A small contrastive audio-text model, trained from scratch: log mel input, 13600 steps.
Rows from block 4 of the audio encoder, named by matrix and row number. Rows with one number belong to one channel. Each number is 50 + 10 x the weight over its row's rms, rounded and kept within 0 to 99. All counts start at 0. After the name is the row's rms in percent of the matrix's.
# convs1: first pointwise conv (encoder.blocks.4.convs.1.weight, 160x128x1), inputs 43-85
# convs3: second pointwise conv (encoder.blocks.4.convs.3.weight, 160x160x1, transposed), outputs 40-79
convs1.5 096:59 55 29 51 56 60 51 61 57 76 56 47 62 50 48 49 70 43 47 48 53 50 62 55 61 68 50 50 48 49 54 51 46 49 40 35 52 50 46 67 45 51 60
convs3.5 092:30 59 54 58 56 53 44 33 45 27 44 50 53 36 57 41 43 43 28 45 53 39 54 59 59 31 51 48 48 39 45 54 35 43 47 56 45 60 46 54
convs1.6 088:52 50 51 47 67 62 58 68 56 59 55 62 45 56 60 49 62 57 47 55 63 51 67 47 43 43 48 62 41 64 56 51 58 46 56 40 60 59 66 38 31 55 60
convs3.6 101:64 48 27 38 51 43 49 60 43 49 36 57 46 39 40 37 71 56 27 47 61 64 37 58 58 70 62 34 52 45 60 50 50 44 41 62 45 39 54 64
convs1.7 101:43 62 50 63 72 73 49 66 61 53 48 49 48 62 54 39 57 62 55 43 66 40 65 56 70 52 46 50 64 54 60 60 52 53 46 33 37 43 55 36 49 54 52
convs3.7 096:62 60 34 53 56 56 62 37 35 54 47 51 46 52 60 62 68 47 66 30 73 41 53 47 44 59 45 48 39 60 52 54 56 44 50 41 59 63 43 40
convs1.8 100:48 47 56 50 51 54 41 49 52 39 53 68 58 50 69 56 48 49 50 50 39 61 55 59 43 32 68 44 34 41 51 56 49 49 55 49 45 49 57 45 51 62 58
convs3.8 100:49 55 59 47 47 60 42 73 63 74 38 62 50 49 55 44 64 51 52 50 52 42 51 56 59 45 59 54 54 61 59 49 32 49 50 48 51 46 50 54
convs1.9 092:38 55 55 58 67 60 46 53 32 46 51 47 41 46 68 48 57 40 45 55 34 62 47 51 46 70 48 38 45 63 48 55 56 62 56 47 48 59 30 46 69 63 58
convs3.9 100:55 56 60 55 64 46 38 36 55 60 58 54 52 35 58 73 59 49 57 47 59 55 53 47 62 58 53 37 52 52 63 41 61 69 51 45 55 40 50 68
convs1.10 098:58 53 58 57 37 38 47 58 54 65 59 71 36 51 36 57 47 53 59 56 39 51 49 56 41 46 63 37 47 31 57 59 48 53 58 41 45 36 51 57 51 65 49
convs3.10 110:67 52 62 33 48 43 37 44 45 52 61 51 43 57 67 43 54 48 41 45 46 50 47 59 38 51 45 34 50 67 37 37 49 56 45 52 41 40 50 37
convs1.11 109:43 48 46 59 44 56 34 35 39 65 51 39 48 61 44 50 57 69 35 60 36 43 61 65 27 43 45 74 51 48 60 51 73 47 62 44 55 58 58 48 40 51 48
convs3.11 096:41 58 60 33 48 50 48 58 71 45 40 65 59 57 58 52 41 57 74 40 50 25 39 58 55 43 56 67 53 65 38 57 47 44 57 68 46 39 46 67
convs1.12 090:57 28 41 42 45 45 34 80 53 52 58 38 57 49 52 49 47 41 48 61 52 37 58 43 42 40 46 48 64 56 58 52 47 59 43 44 49 61 56 49 73 59 51
convs3.12 092:41 56 53 46 43 70 52 45 60 60 50 50 34 44 48 62 65 36 34 61 62 37 51 44 46 38 55 53 51 41 29 54 49 36 52 52 59 32 72 49
convs1.13 089:42 33 52 29 63 57 34 48 37 53 39 62 43 45 50 46 39 50 63 41 58 37 48 68 43 40 67 50 46 43 48 47 52 48 58 68 45 55 47 52 55 63 34
convs3.13 087:52 59 56 49 46 54 43 47 49 57 38 41 63 56 39 53 47 45 45 50 44 62 52 52 47 52 45 40 48 43 52 50 49 54 58 36 37 58 65 34
convs1.14 109:48 55 53 51 47 47 41 68 49 61 44 59 23 28 42 57 52 38 42 53 51 51 29 37 35 47 58 52 51 70 48 56 47 55 64 45 35 44 51 36 54 40 42
convs3.14 085:41 52 42 53 47 42 49 54 47 55 35 53 44 51 51 37 37 24 42 51 54 61 49 49 42 49 48 33 58 49 60 59 59 66 35 63 40 39 40 59
convs1.15 104:47 57 63 51 32 56 59 42 50 44 50 21 44 37 52 50 60 43 65 62 58 57 45 61 40 47 51 47 39 64 36 49 35 40 48 49 49 33 53 55 39 54 39
convs3.15 101:55 59 38 58 43 42 59 46 60 49 57 49 56 41 58 47 39 59 41 53 47 46 26 45 64 66 58 42 59 42 64 37 71 56 52 41 40 59 55 46
convs1.16 106:46 48 49 48 38 28 54 36 51 47 59 48 38 39 52 57 53 48 47 67 55 60 53 49 55 62 42 63 60 42 40 53 50 60 38 36 35 37 45 58 61 53 65
convs3.16 103:65 37 51 47 40 48 53 54 58 50 44 38 51 49 48 43 37 60 55 68 62 36 36 50 31 45 31 46 50 44 72 62 41 54 47 56 59 35 55 42
convs1.17 097:60 40 45 39 51 48 54 64 65 57 60 58 38 52 50 70 63 34 49 63 38 71 26 51 50 45 43 56 50 41 57 44 37 45 53 59 40 42 52 49 55 50 53
convs3.17 103:37 51 43 34 43 36 41 59 61 55 49 52 49 48 41 64 41 49 43 56 39 47 54 52 46 50 47 55 79 41 49 39 45 49 26 74 41 32 48 46
convs1.18 112:32 66 49 65 62 39 37 46 44 58 45 63 52 41 47 52 37 46 47 45 64 60 45 41 60 39 52 57 68 54 41 58 34 67 53 43 38 44 41 46 51 52 35
convs3.18 104:49 32 60 40 51 40 49 49 57 53 44 49 46 71 52 36 38 56 61 33 44 57 52 67 59 41 61 46 64 70 48 65 51 47 44 35 55 62 48 61
convs1.19 090:54 58 46 48 59 54 42 55 47 41 46 40 65 50 62 58 59 38 19 30 43 71 39 43 48 38 45 57 38 59 58 67 54 66 64 36 51 40 28 55 53 30 53
convs3.19 095:53 64 48 70 54 42 56 49 37 34 59 56 53 32 37 47 65 42 45 39 48 50 57 42 54 31 45 57 55 64 41 45 44 47 68 32 40 58 56 55
convs1.20 100:31 71 49 44 40 53 56 33 61 55 39 50 43 36 44 41 57 52 55 63 53 43 37 57 53 35 70 58 54 28 46 63 58 49 43 51 37 53 50 58 53 53 49
convs3.20 099:54 43 44 63 42 35 55 48 39 57 46 60 29 52 39 42 42 50 59 49 50 51 55 55 22 58 42 58 51 43 52 51 55 54 59 44 45 69 66 60
convs1.21 107:53 56 60 33 50 23 45 53 46 44 42 45 58 41 55 60 41 47 42 38 51 75 80 51 53 44 45 52 52 44 47 40 43 59 65 57 39 42 46 33 57 65 51
convs3.21 109:66 38 63 52 47 45 57 33 48 40 53 51 50 55 72 52 42 64 56 50 52 36 46 57 75 54 41 53 61 57 36 54 43 37 65 47 49 51 53 53
convs1.22 108:45 48 55 48 50 58 56 40 61 50 53 62 48 60 31 54 58 48 61 47 64 39 70 54 60 32 51 54 56 41 56 45 62 60 47 44 35 59 58 41 47 51 58
convs3.22 102:62 48 60 68 47 57 51 59 53 39 38 49 55 48 47 52 66 49 44 52 62 54 43 67 42 43 51 37 55 59 53 59 35 39 44 51 39 54 66 67
convs1.23 089:46 53 38 51 47 43 61 56 56 38 45 60 53 38 34 43 42 51 46 48 59 52 35 49 44 38 44 46 54 44 57 63 43 65 47 49 72 63 42 38 39 33 25
convs3.23 091:33 56 39 45 68 70 39 68 64 64 42 55 53 60 47 45 44 51 52 43 35 36 63 46 53 37 56 59 59 58 29 41 53 45 64 36 63 54 43 44
convs1.24 094:69 48 46 56 38 49 65 48 38 64 58 57 59 45 47 57 49 38 53 46 33 43 54 55 64 55 57 61 46 55 54 56 61 69 39 58 53 45 41 45 81 45 36
convs3.24 094:45 54 59 42 55 51 36 67 49 49 33 44 55 30 42 53 62 52 74 37 52 55 58 52 50 56 38 39 62 48 50 51 48 37 56 55 65 60 48 73
convs1.25 105:53 64 54 51 36 49 56 45 47 60 53 46 48 54 51 40 34 66 51 55 47 38 50 41 32 57 34 45 33 30 40 39 43 41 54 46 56 54 35 58 34 40 35
convs3.25 114:45 42 41 41 56 53 55 47 53 64 45 44 56 47 50 64 53 48 41 58 60 48 28 55 43 49 62 57 46 38 54 50 53 43 35 42 40 53 47 57
convs1.26 099:60 42 53 44 44 51 53 61 42 49 77 46 60 42 40 37 31 50 63 36 52 39 55 45 56 40 45 60 42 66 43 38 55 37 48 42 61 65 57 47 52 53 60
convs3.26 091:56 44 45 67 61 42 59 61 67 59 61 34 57 52 33 44 38 52 25 71 54 56 35 58 43 50 38 53 45 47 31 53 50 43 59 43 69 39 49 41
convs1.27 098:67 53 52 63 50 49 58 33 46 37 48 51 47 33 50 58 53 69 47 37 56 38 36 54 54 58 45 50 44 65 60 57 24 60 47 40 47 38 49 48 69 48 50
convs3.27 109:41 49 42 40 48 81 60 58 50 57 44 44 46 40 46 64 44 37 44 55 54 55 47 47 43 50 47 62 57 34 44 58 25 65 48 46 50 28 62 63
convs1.28 094:43 62 36 61 34 53 49 49 73 54 52 26 55 49 48 53 40 46 57 67 37 53 50 53 57 51 56 56 53 52 46 62 55 42 55 49 49 46 37 49 59 48 52
convs3.28 083:52 36 44 53 49 45 56 27 70 43 45 58 39 45 38 52 48 65 42 50 60 48 53 53 35 74 49 60 50 48 40 51 33 47 55 68 36 50 67 45
convs1.29 091:79 28 56 41 42 64 48 56 51 57 33 68 56 59 57 31 34 61 46 67 40 52 44 53 53 45 52 59 52 42 47 57 36 56 60 52 56 67 48 40 51 76 61
convs3.29 093:51 38 48 47 37 41 45 52 50 22 36 26 48 59 59 54 47 65 49 64 44 44 35 47 39 51 47 41 54 50 68 42 53 43 48 45 57 27 47 44
convs1.30 104:51 45 60 51 57 51 57 31 36 48 56 62 40 52 62 52 24 64 52 41 43 45 42 56 75 45 36 40 51 36 56 37 33 39 45 39 55 67 48 49 35 47 35
convs3.30 107:51 58 57 61 54 37 42 52 47 48 57 30 46 48 47 40 29 54 50 58 49 38 45 39 49 54 62 52 50 40 28 46 40 51 38 58 56 61 39 49
convs1.31 082:48 49 36 48 54 37 67 48 38 50 52 44 37 56 52 52 45 40 48 34 44 54 43 49 44 53 59 78 41 45 40 45 54 70 54 38 49 43 34 57 58 29 49
convs3.31 085:52 44 56 48 44 36 43 43 43 55 40 49 54 47 38 48 57 53 58 77 46 45 55 52 42 55 57 55 56 57 46 36 59 33 43 50 67 51 53 58
convs1.32 105:32 46 53 66 48 49 46 55 63 60 48 56 49 47 60 79 62 52 57 46 71 45 54 43 58 55 55 49 65 54 49 60 27 56 52 37 55 50 46 53 38 32 47
convs3.32 109:39 74 51 49 57 55 51 71 52 50 48 54 49 56 42 34 57 46 59 46 40 58 62 55 67 47 44 49 61 50 51 46 56 56 54 38 40 47 53 58
convs1.33 090:71 55 61 39 42 53 62 48 44 57 63 34 62 61 71 44 58 35 49 68 50 38 48 56 61 24 69 51 38 45 54 36 70 48 40 54 48 46 33 43 47 38 49
convs3.33 091:56 49 44 72 65 62 46 66 58 39 54 52 61 44 61 42 36 48 57 65 54 57 37 50 39 52 52 37 57 34 55 51 39 47 54 50 54 46 65 37
convs1.34 106:56 54 47 51 40 43 52 52 39 49 53 36 51 62 48 45 41 62 48 54 52 42 37 38 35 34 44 48 43 54 42 40 50 43 53 55 51 54 43 43 52 34 52
convs3.34 112:35 54 59 61 58 43 51 49 43 45 41 41 38 39 41 68 56 37 57 57 38 46 35 61 45 51 57 52 51 41 50 56 34 56 44 56 26 38 52 51
convs1.35 112:66 47 52 41 50 59 57 46 55 49 60 53 36 38 48 52 43 53 65 35 37 56 64 72 49 41 52 62 59 77 51 44 61 48 49 56 57 51 45 40 52 49 43
convs3.35 108:58 40 51 24 46 45 45 41 51 62 58 57 55 49 35 52 44 55 61 34 49 48 59 50 53 53 46 75 41 44 42 50 67 65 51 50 52 62 55 29
convs1.36 099:59 59 57 41 35 54 48 57 60 63 39 46 46 28 43 47 45 47 50 25 55 51 38 36 40 69 46 40 62 71 43 50 37 55 60 59 50 49 57 47 42 51 51
convs3.36 109:59 58 51 42 44 46 51 42 49 47 50 61 61 49 52 27 53 35 56 55 52 50 38 41 51 44 32 46 54 45 57 34 58 48 60 55 58 38 56 53
convs1.37 109:51 58 32 52 44 39 43 54 45 36 48 55 59 42 53 50 57 67 37 62 55 61 52 57 46 52 58 47 49 57 46 52 51 55 35 51 46 50 69 51 60 53 27
convs3.37 107:55 12 45 51 59 56 44 53 59 61 54 60 69 50 52 50 35 69 53 50 51 56 56 64 41 66 62 52 59 56 53 51 52 57 49 67 20 56 66 67
convs1.38 083:47 28 52 66 34 58 61 49 55 62 44 64 55 54 62 27 55 49 53 55 50 50 54 53 52 50 52 61 45 50 60 40 37 52 61 47 36 44 46 45 72 56 55
convs3.38 082:50 41 49 39 42 43 55 54 24 41 63 46 55 68 51 33 69 67 45 50 46 53 56 43 49 45 42 40 38 43 37 44 20 56 37 50 45 69 46 52
convs1.39 090:39 66 42 60 45 43 33 27 43 58 56 22 39 41 52 64 49 52 35 60 39 47 69 44 55 55 62 48 34 46 42 61 45 59 39 33 50 50 43 66 53 49 49
convs3.39 099:57 46 48 47 44 45 55 63 43 51 44 40 59 44 57 52 63 38 46 51 47 61 54 49 52 53 58 46 31 36 66 49 51 41 51 44 49 53 47 32
convs1.40 097:58 41 53 48 35 50 43 42 40 61 51 46 46 50 56 48 59 54 38 56 51 46 51 64 54 47 35 66 48 45 37 55 46 47 37 58 52 41 52 45 51 34 62
convs3.40 097:64 35 58 50 44 53 38 41 26 65 56 55 25 50 46 51 51 67 33 41 44 65 47 44 53 69 59 39 38 62 55 72 46 49 44 41 63 52 49 56
convs1.41 111:43 62 50 47 64 47 50 51 48 52 37 54 48 59 43 47 52 66 44 38 58 45 60 36 59 33 56 52 57 59 58 58 32 39 70 68 45 37 56 46 35 46 43
convs3.41 108:43 61 30 55 54 56 52 52 46 47 54 44 25 58 47 39 53 50 43 43 57 47 50 64 65 53 46 60 55 57 65 48 50 54 75 50 48 64 55 61
convs1.42 092:66 57 56 35 55 48 52 50 48 42 47 49 76 41 61 59 58 60 38 54 38 47 42 53 59 32 43 32 56 60 40 43 55 50 43 52 27 32 37 60 42 27 64
convs3.42 087:61 56 63 42 34 64 63 47 39 42 48 53 39 39 54 41 45 70 36 30 48 50 60 56 57 62 61 47 42 49 47 52 57 48 46 47 35 42 40 52
convs1.43 099:63 61 45 45 41 49 55 33 58 35 45 49 69 47 62 57 52 70 54 61 41 50 48 54 59 55 45 60 52 44 63 59 49 46 40 45 50 53 36 46 59 43 50
convs3.43 097:44 64 52 65 54 73 48 51 47 60 35 34 56 59 55 58 46 27 35 55 52 59 58 47 53 44 39 33 44 51 37 59 51 60 51 53 59 67 65 66
convs1.44 089:44 58 33 43 27 49 53 53 41 53 62 44 24 66 48 68 35 51 52 45 51 44 54 61 48 59 62 52 69 57 64 60 49 47 55 36 48 47 34 49 53 29 33
convs3.44 089:30 46 39 46 66 52 42 68 53 42 62 40 57 43 58 50 44 51 47 59 62 54 47 43 52 53 41 44 49 44 33 46 59 58 43 68 58 60 43 45
convs1.45 106:57 40 57 38 52 54 48 49 55 53 47 52 44 44 47 55 49 47 48 43 46 67 40 50 58 48 42 51 45 40 69 54 48 61 39 35 46 32 40 38 53 52 61
convs3.45 095:56 59 43 42 33 54 49 46 43 50 40 51 39 53 51 44 55 53 54 64 50 43 41 38 38 66 55 49 54 50 62 61 52 46 63 68 45 41 46 24
convs1.46 100:47 38 59 62 46 41 66 39 39 64 56 51 30 50 36 42 78 43 42 45 56 52 56 73 61 56 62 53 59 51 53 24 54 57 43 44 55 61 41 50 57 58 62
convs3.46 097:42 48 27 47 50 53 30 49 59 65 39 48 69 47 43 52 49 47 57 55 39 45 60 47 53 44 56 46 31 35 50 55 57 66 48 49 63 48 50 46
convs1.47 095:58 49 59 49 49 42 35 55 42 45 40 31 45 78 44 35 36 56 40 38 42 43 35 35 48 39 50 25 43 67 44 50 51 50 55 61 55 57 57 47 52 53 36
convs3.47 105:52 37 30 53 58 58 52 32 58 61 47 45 50 38 34 43 56 31 32 50 62 64 35 42 50 36 37 44 37 34 34 60 56 65 54 50 62 52 49 62
convs1.48 109:60 47 59 46 35 42 49 67 48 47 53 53 46 52 65 46 44 43 63 57 52 40 34 53 37 72 44 64 53 54 39 55 49 41 49 58 34 49 46 53 49 39 58
convs3.48 105:30 48 55 60 45 57 60 44 43 54 62 50 44 52 50 54 43 56 52 41 73 54 48 51 46 41 36 62 61 50 40 63 52 53 44 61 49 63 60 91
convs1.49 097:48 48 61 57 69 43 69 56 45 54 66 57 40 54 60 66 49 53 46 49 62 48 42 47 43 56 50 52 46 70 71 63 47 48 61 43 54 31 73 40 53 62 36
convs3.49 108:51 24 64 49 56 45 32 36 69 40 37 56 48 48 53 55 53 50 59 41 57 60 61 42 42 32 56 56 52 41 56 44 47 48 53 37 52 56 54 58
convs1.50 111:48 50 74 54 54 50 40 72 66 54 53 51 62 64 53 48 58 39 49 52 55 64 54 46 58 27 58 61 32 46 51 50 70 45 63 48 53 49 36 55 48 58 52
convs3.50 102:38 54 35 57 44 53 34 38 54 59 52 57 44 51 39 61 54 43 41 48 46 52 42 43 49 51 41 50 72 57 48 45 33 44 41 43 65 57 41 49
convs1.51 095:36 41 60 47 58 51 51 56 50 52 56 45 52 39 48 64 43 53 43 45 43 61 55 44 56 53 62 50 40 58 48 40 66 36 62 44 62 35 41 45 61 69 47
convs3.51 107:35 58 28 66 49 42 52 54 45 57 46 40 39 65 43 45 34 52 50 62 41 65 49 57 73 50 58 45 47 46 60 47 56 53 62 57 56 56 42 56
convs1.52 107:47 46 50 36 54 35 64 70 61 58 47 53 54 33 48 51 48 58 57 39 38 36 45 45 50 60 30 52 42 47 36 42 54 36 30 52 30 57 36 56 44 64 37
convs3.52 105:56 59 58 40 40 53 77 51 37 53 50 48 55 62 58 43 64 67 68 59 29 36 42 37 73 61 51 40 43 44 68 47 37 57 44 69 55 52 47 62
convs1.53 109:63 65 56 54 64 51 52 49 55 44 45 34 57 33 62 21 57 50 64 48 43 52 39 56 57 70 51 55 60 63 31 60 44 64 42 60 43 39 51 49 46 49 68
convs3.53 109:41 44 38 52 43 53 41 43 58 38 56 42 54 61 26 54 32 60 50 61 39 55 46 43 35 45 69 48 62 52 51 58 30 35 42 52 40 22 42 50
convs1.54 100:59 53 58 44 41 49 56 40 45 54 61 55 43 35 43 36 39 54 30 62 37 38 44 43 47 67 33 40 52 36 51 50 53 59 42 52 55 30 35 46 38 49 75
convs3.54 100:37 60 64 43 45 40 54 59 21 49 44 30 45 50 64 46 52 63 63 44 17 52 48 57 50 46 51 53 74 53 57 49 48 71 36 46 46 60 42 39
convs1.55 087:58 46 43 47 44 52 47 45 57 39 71 56 39 40 53 65 60 36 50 53 38 45 49 55 46 54 38 57 61 59 49 41 65 44 44 48 49 46 50 37 50 48 50
convs3.55 087:54 65 38 53 53 48 62 42 64 39 63 57 32 65 63 27 55 54 45 56 44 52 56 62 61 48 61 44 55 37 62 47 36 54 55 60 45 51 61 55
convs1.56 103:65 43 57 53 53 38 57 38 67 43 54 58 36 56 60 46 41 47 46 34 49 43 23 52 46 56 66 41 44 53 58 43 49 37 54 53 48 49 79 51 46 44 47
convs3.56 094:52 59 33 71 50 38 45 56 55 60 51 65 57 47 44 51 44 32 51 54 53 29 52 49 46 57 58 48 38 52 59 36 71 56 53 57 63 58 58 43
convs1.57 096:65 62 72 36 28 36 50 48 69 56 55 54 33 53 35 51 58 60 53 61 48 41 60 55 42 57 56 69 50 67 65 41 56 47 44 60 36 39 55 52 54 62 54
convs3.57 100:45 54 48 39 55 44 67 30 56 29 65 54 27 70 55 52 60 51 39 50 41 49 47 66 59 58 53 44 34 15 53 44 50 46 51 57 55 44 39 67
convs1.58 096:44 47 58 38 45 63 48 33 47 49 52 27 39 53 50 55 59 60 48 44 39 37 63 50 40 47 36 49 65 67 57 51 37 48 41 58 51 50 45 54 49 64 60
convs3.58 111:54 60 62 28 46 52 58 54 41 39 54 35 40 44 34 61 49 30 57 42 48 59 42 51 40 63 61 45 50 66 47 56 48 62 48 43 59 58 60 26
convs1.59 112:34 49 58 46 37 42 46 61 37 47 46 49 40 67 46 32 52 58 37 60 49 60 45 11 55 54 46 33 58 45 54 46 50 46 63 47 61 65 39 47 57 44 41
convs3.59 114:56 39 49 56 49 49 45 43 55 36 59 37 58 44 34 59 53 46 57 37 44 66 50 41 56 53 63 55 53 73 53 61 38 32 48 39 60 66 49 49
convs1.60 096:65 60 38 55 55 61 60 60 68 63 46 57 60 46 48 56 51 54 48 60 48 57 70 62 47 40 36 40 64 45 54 61 67 34 52 53 42 42 36 49 54 58 55
convs3.60 097:45 66 81 51 64 65 44 48 42 59 66 57 60 55 64 38 32 48 48 52 43 54 40 46 56 52 52 60 56 51 72 64 72 58 55 54 71 42 40 37
convs1.61 105:59 47 55 59 58 54 57 57 55 53 52 52 53 56 50 54 52 49 64 61 53 61 60 32 50 54 50 52 48 62 52 83 54 53 75 54 48 51 41 36 57 60 48
convs3.61 097:52 63 48 55 43 66 49 56 41 33 48 47 38 41 58 46 56 54 49 50 43 51 56 64 55 44 43 47 51 31 42 54 56 46 51 38 47 52 53 53
convs1.62 092:57 59 53 53 44 44 61 60 41 62 53 43 26 47 38 67 52 50 57 43 42 57 39 72 40 70 51 29 39 36 56 60 56 50 44 59 51 32 39 35 59 32 55
convs3.62 100:63 53 65 52 43 38 50 56 48 58 52 50 31 48 52 41 44 47 50 52 67 47 38 59 54 52 47 58 60 37 56 39 27 53 66 57 60 60 65 48
convs1.63 103:63 48 51 44 27 46 72 57 54 38 41 34 48 56 43 61 48 46 46 70 40 60 51 42 61 63 62 45 41 19 59 45 37 53 53 45 46 44 51 49 46 59 49
convs3.63 111:54 64 56 60 43 56 52 37 46 39 53 47 49 51 49 65 54 42 65 43 51 58 59 42 59 48 35 46 70 38 55 46 54 57 33 79 48 56 45 38
convs1.64 103:41 54 59 59 47 51 53 59 62 52 60 74 63 64 57 58 56 54 54 48 29 53 36 42 45 43 43 50 45 54 49 51 44 43 60 55 44 52 34 49 56 46 50
convs3.64 103:40 41 72 51 33 54 52 54 57 28 43 50 46 69 49 63 36 42 44 38 68 67 49 56 60 50 41 40 54 57 41 33 45 57 57 55 56 58 54 60
convs1.65 097:48 50 51 34 34 53 72 56 40 54 50 58 61 40 66 54 41 42 56 47 46 60 46 55 47 56 55 62 57 70 59 45 54 67 49 64 49 59 41 47 46 38 37
convs3.65 093:54 53 49 73 36 52 58 51 54 46 52 53 63 62 39 54 39 69 43 31 61 62 68 67 47 41 41 51 51 74 53 49 53 60 41 62 50 37 52 42
convs1.66 100:48 50 54 31 61 39 43 51 48 46 34 59 53 63 46 53 33 47 45 63 47 57 38 62 40 46 34 43 60 57 53 53 27 42 74 51 50 40 41 53 48 50 44
convs3.66 102:32 53 62 46 55 35 65 52 46 76 40 58 45 48 31 50 47 55 46 42 68 32 41 46 50 38 40 55 36 39 47 61 56 50 41 68 53 44 69 62
convs1.67 098:40 54 55 41 38 57 56 53 66 59 50 65 59 51 51 36 47 58 34 49 60 36 44 46 60 46 37 42 38 59 50 82 46 55 62 42 47 46 37 46 48 43 46
convs3.67 090:50 53 43 51 57 30 50 50 69 46 65 62 43 52 51 54 63 37 45 53 41 38 34 43 42 52 66 31 42 31 41 37 56 58 55 44 67 72 51 55
convs1.68 102:45 43 42 55 52 53 44 55 57 53 52 67 47 51 66 54 50 50 55 59 33 57 46 32 43 26 33 48 63 39 53 71 59 55 26 38 59 55 46 64 42 52 53
convs3.68 099:59 74 52 40 50 43 73 55 61 59 66 46 44 57 54 42 52 46 46 33 40 39 43 38 48 47 53 44 62 44 37 68 58 36 43 43 52 35 34 58
convs1.69 083:48 40 53 55 45 59 44 65 36 43 53 38 39 54 48 54 31 50 43 40 55 63 38 39 55 58 50 51 54 62 51 52 40 55 39 67 53 61 46 50 67 39 46
convs3.69 094:46 47 47 63 44 44 53 27 67 56 59 58 42 56 58 52 62 62 58 38 36 55 44 56 55 39 44 64 46 49 47 43 51 50 67 45 45 47 64 72
convs1.70 105:68 50 47 43 45 44 60 68 44 58 30 54 66 57 66 46 43 35 36 56 64 39 36 58 58 52 46 59 55 58 62 54 66 43 48 53 45 59 55 67 41 55 46
convs3.70 105:42 50 45 58 54 52 50 41 38 40 45 37 57 37 67 49 41 53 63 44 57 44 32 44 39 37 44 61 50 73 37 74 56 49 60 34 50 55 53 30
convs1.71 094:62 51 44 49 50 60 33 44 55 43 54 48 50 51 68 49 46 56 35 35 59 48 59 55 44 61 39 59 55 50 50 52 48 64 63 72 44 48 52 64 69 42 66
convs3.71 092:49 51 66 33 55 60 56 34 57 43 45 49 34 22 56 70 42 47 55 46 56 51 51 57 37 64 57 60 40 47 58 60 53 51 42 40 47 48 21 57
convs1.72 091:41 39 58 43 39 51 52 72 50 49 48 54 55 39 56 47 41 37 37 48 46 37 55 52 44 30 43 64 54 47 52 50 51 51 49 63 63 49 44 35 49 65 38
convs3.72 101:37 64 42 43 42 46 34 57 48 67 56 43 55 21 44 50 46 45 41 54 46 59 35 58 48 65 51 44 47 44 55 51 42 56 62 68 58 48 58 39
convs1.73 104:61 50 38 67 51 50 39 50 38 52 47 55 40 53 56 47 50 60 44 48 43 66 32 40 48 69 46 46 47 41 55 61 67 46 43 51 54 42 53 38 46 38 50
convs3.73 106:44 46 45 56 51 48 51 32 37 57 41 52 48 87 56 46 50 50 38 53 38 45 54 33 57 60 47 47 43 40 35 55 41 50 82 43 45 56 39 45
convs1.74 087:39 39 41 29 58 53 48 43 40 46 50 52 54 41 66 30 26 36 57 38 38 63 51 55 52 39 66 45 33 55 56 50 70 49 60 44 42 44 41 43 40 35 35
convs3.74 094:37 65 41 63 52 48 62 58 58 49 56 53 63 47 40 64 51 49 45 45 52 49 51 61 54 84 34 64 38 48 38 54 41 72 44 64 59 50 44 43
convs1.75 114:41 47 45 30 51 58 57 35 59 69 30 39 69 36 62 58 38 56 55 44 49 60 41 52 49 47 38 50 49 46 61 52 44 55 70 57 53 40 40 50 46 40 44
convs3.75 095:36 57 44 64 58 48 40 52 29 56 42 64 56 49 47 65 46 50 43 52 38 58 50 56 24 29 53 50 72 56 41 48 45 57 47 50 47 55 53 64
convs1.76 120:50 57 56 46 40 44 49 61 34 42 42 50 63 53 61 48 45 54 44 59 55 39 47 59 38 50 63 63 58 73 55 52 65 47 57 57 46 36 45 49 52 53 44
convs3.76 107:49 46 47 49 49 41 46 52 45 58 50 55 64 54 43 64 36 67 39 46 52 41 46 47 59 60 64 44 57 68 46 36 35 55 53 51 46 50 62 69
convs1.77 101:24 60 54 45 45 53 56 51 72 49 49 44 67 44 48 63 37 65 48 50 49 48 61 43 27 28 49 40 44 46 63 54 41 50 49 47 60 57 59 51 37 45 45
convs3.77 102:39 50 51 44 46 50 55 53 58 52 66 42 48 49 47 41 56 42 43 63 52 45 73 54 57 62 42 37 55 54 57 41 47 60 51 57 25 62 49 53
convs1.78 094:70 34 49 42 47 44 53 42 51 64 26 39 41 36 45 42 37 54 47 56 41 39 41 47 41 44 29 36 40 46 50 60 46 37 34 56 66 46 51 59 60 54 50
convs3.78 097:38 66 55 42 38 60 46 54 27 73 67 69 58 39 57 44 48 45 46 66 34 43 44 64 31 43 48 39 43 51 65 56 59 40 68 49 59 40 57 54
convs1.79 108:40 60 46 53 54 57 48 49 42 52 47 44 50 37 43 47 41 45 51 42 56 69 42 84 52 47 47 49 64 39 49 44 70 62 54 58 53 52 44 24 51 43 52
convs3.79 107:63 58 34 58 60 56 68 35 49 38 52 38 58 51 61 55 64 36 58 51 66 61 64 46 53 62 48 44 64 59 53 46 57 59 44 61 50 53 43 71
convs1.80 094:42 27 51 42 45 65 37 48 39 57 48 50 37 47 55 45 42 55 54 44 55 63 46 46 50 50 37 64 49 37 54 62 54 48 36 41 65 52 46 45 61 52 44
convs3.80 093:29 44 52 43 54 42 32 60 53 55 48 68 69 53 56 23 55 47 65 34 43 57 52 56 53 50 38 59 47 50 30 38 58 63 35 56 38 41 35 56
convs1.81 086:49 27 32 50 41 58 53 41 38 59 38 45 54 42 48 59 49 54 33 43 48 55 44 48 65 68 57 53 60 38 47 51 42 35 54 44 32 43 47 61 50 51 58
convs3.81 099:43 42 42 53 39 21 45 56 43 39 47 66 56 50 48 45 54 63 47 52 54 61 55 37 52 51 41 52 51 61 36 66 45 48 68 56 65 45 57 49
convs1.82 095:38 64 36 39 42 51 61 44 45 65 54 46 38 38 40 59 35 54 36 36 56 48 53 48 59 54 48 50 59 54 69 58 33 71 52 51 50 63 44 54 41 48 44
convs3.82 099:73 32 52 58 35 41 40 40 56 47 53 64 47 43 59 53 48 39 66 46 32 56 58 30 57 42 37 61 62 40 64 45 59 69 50 52 58 45 39 51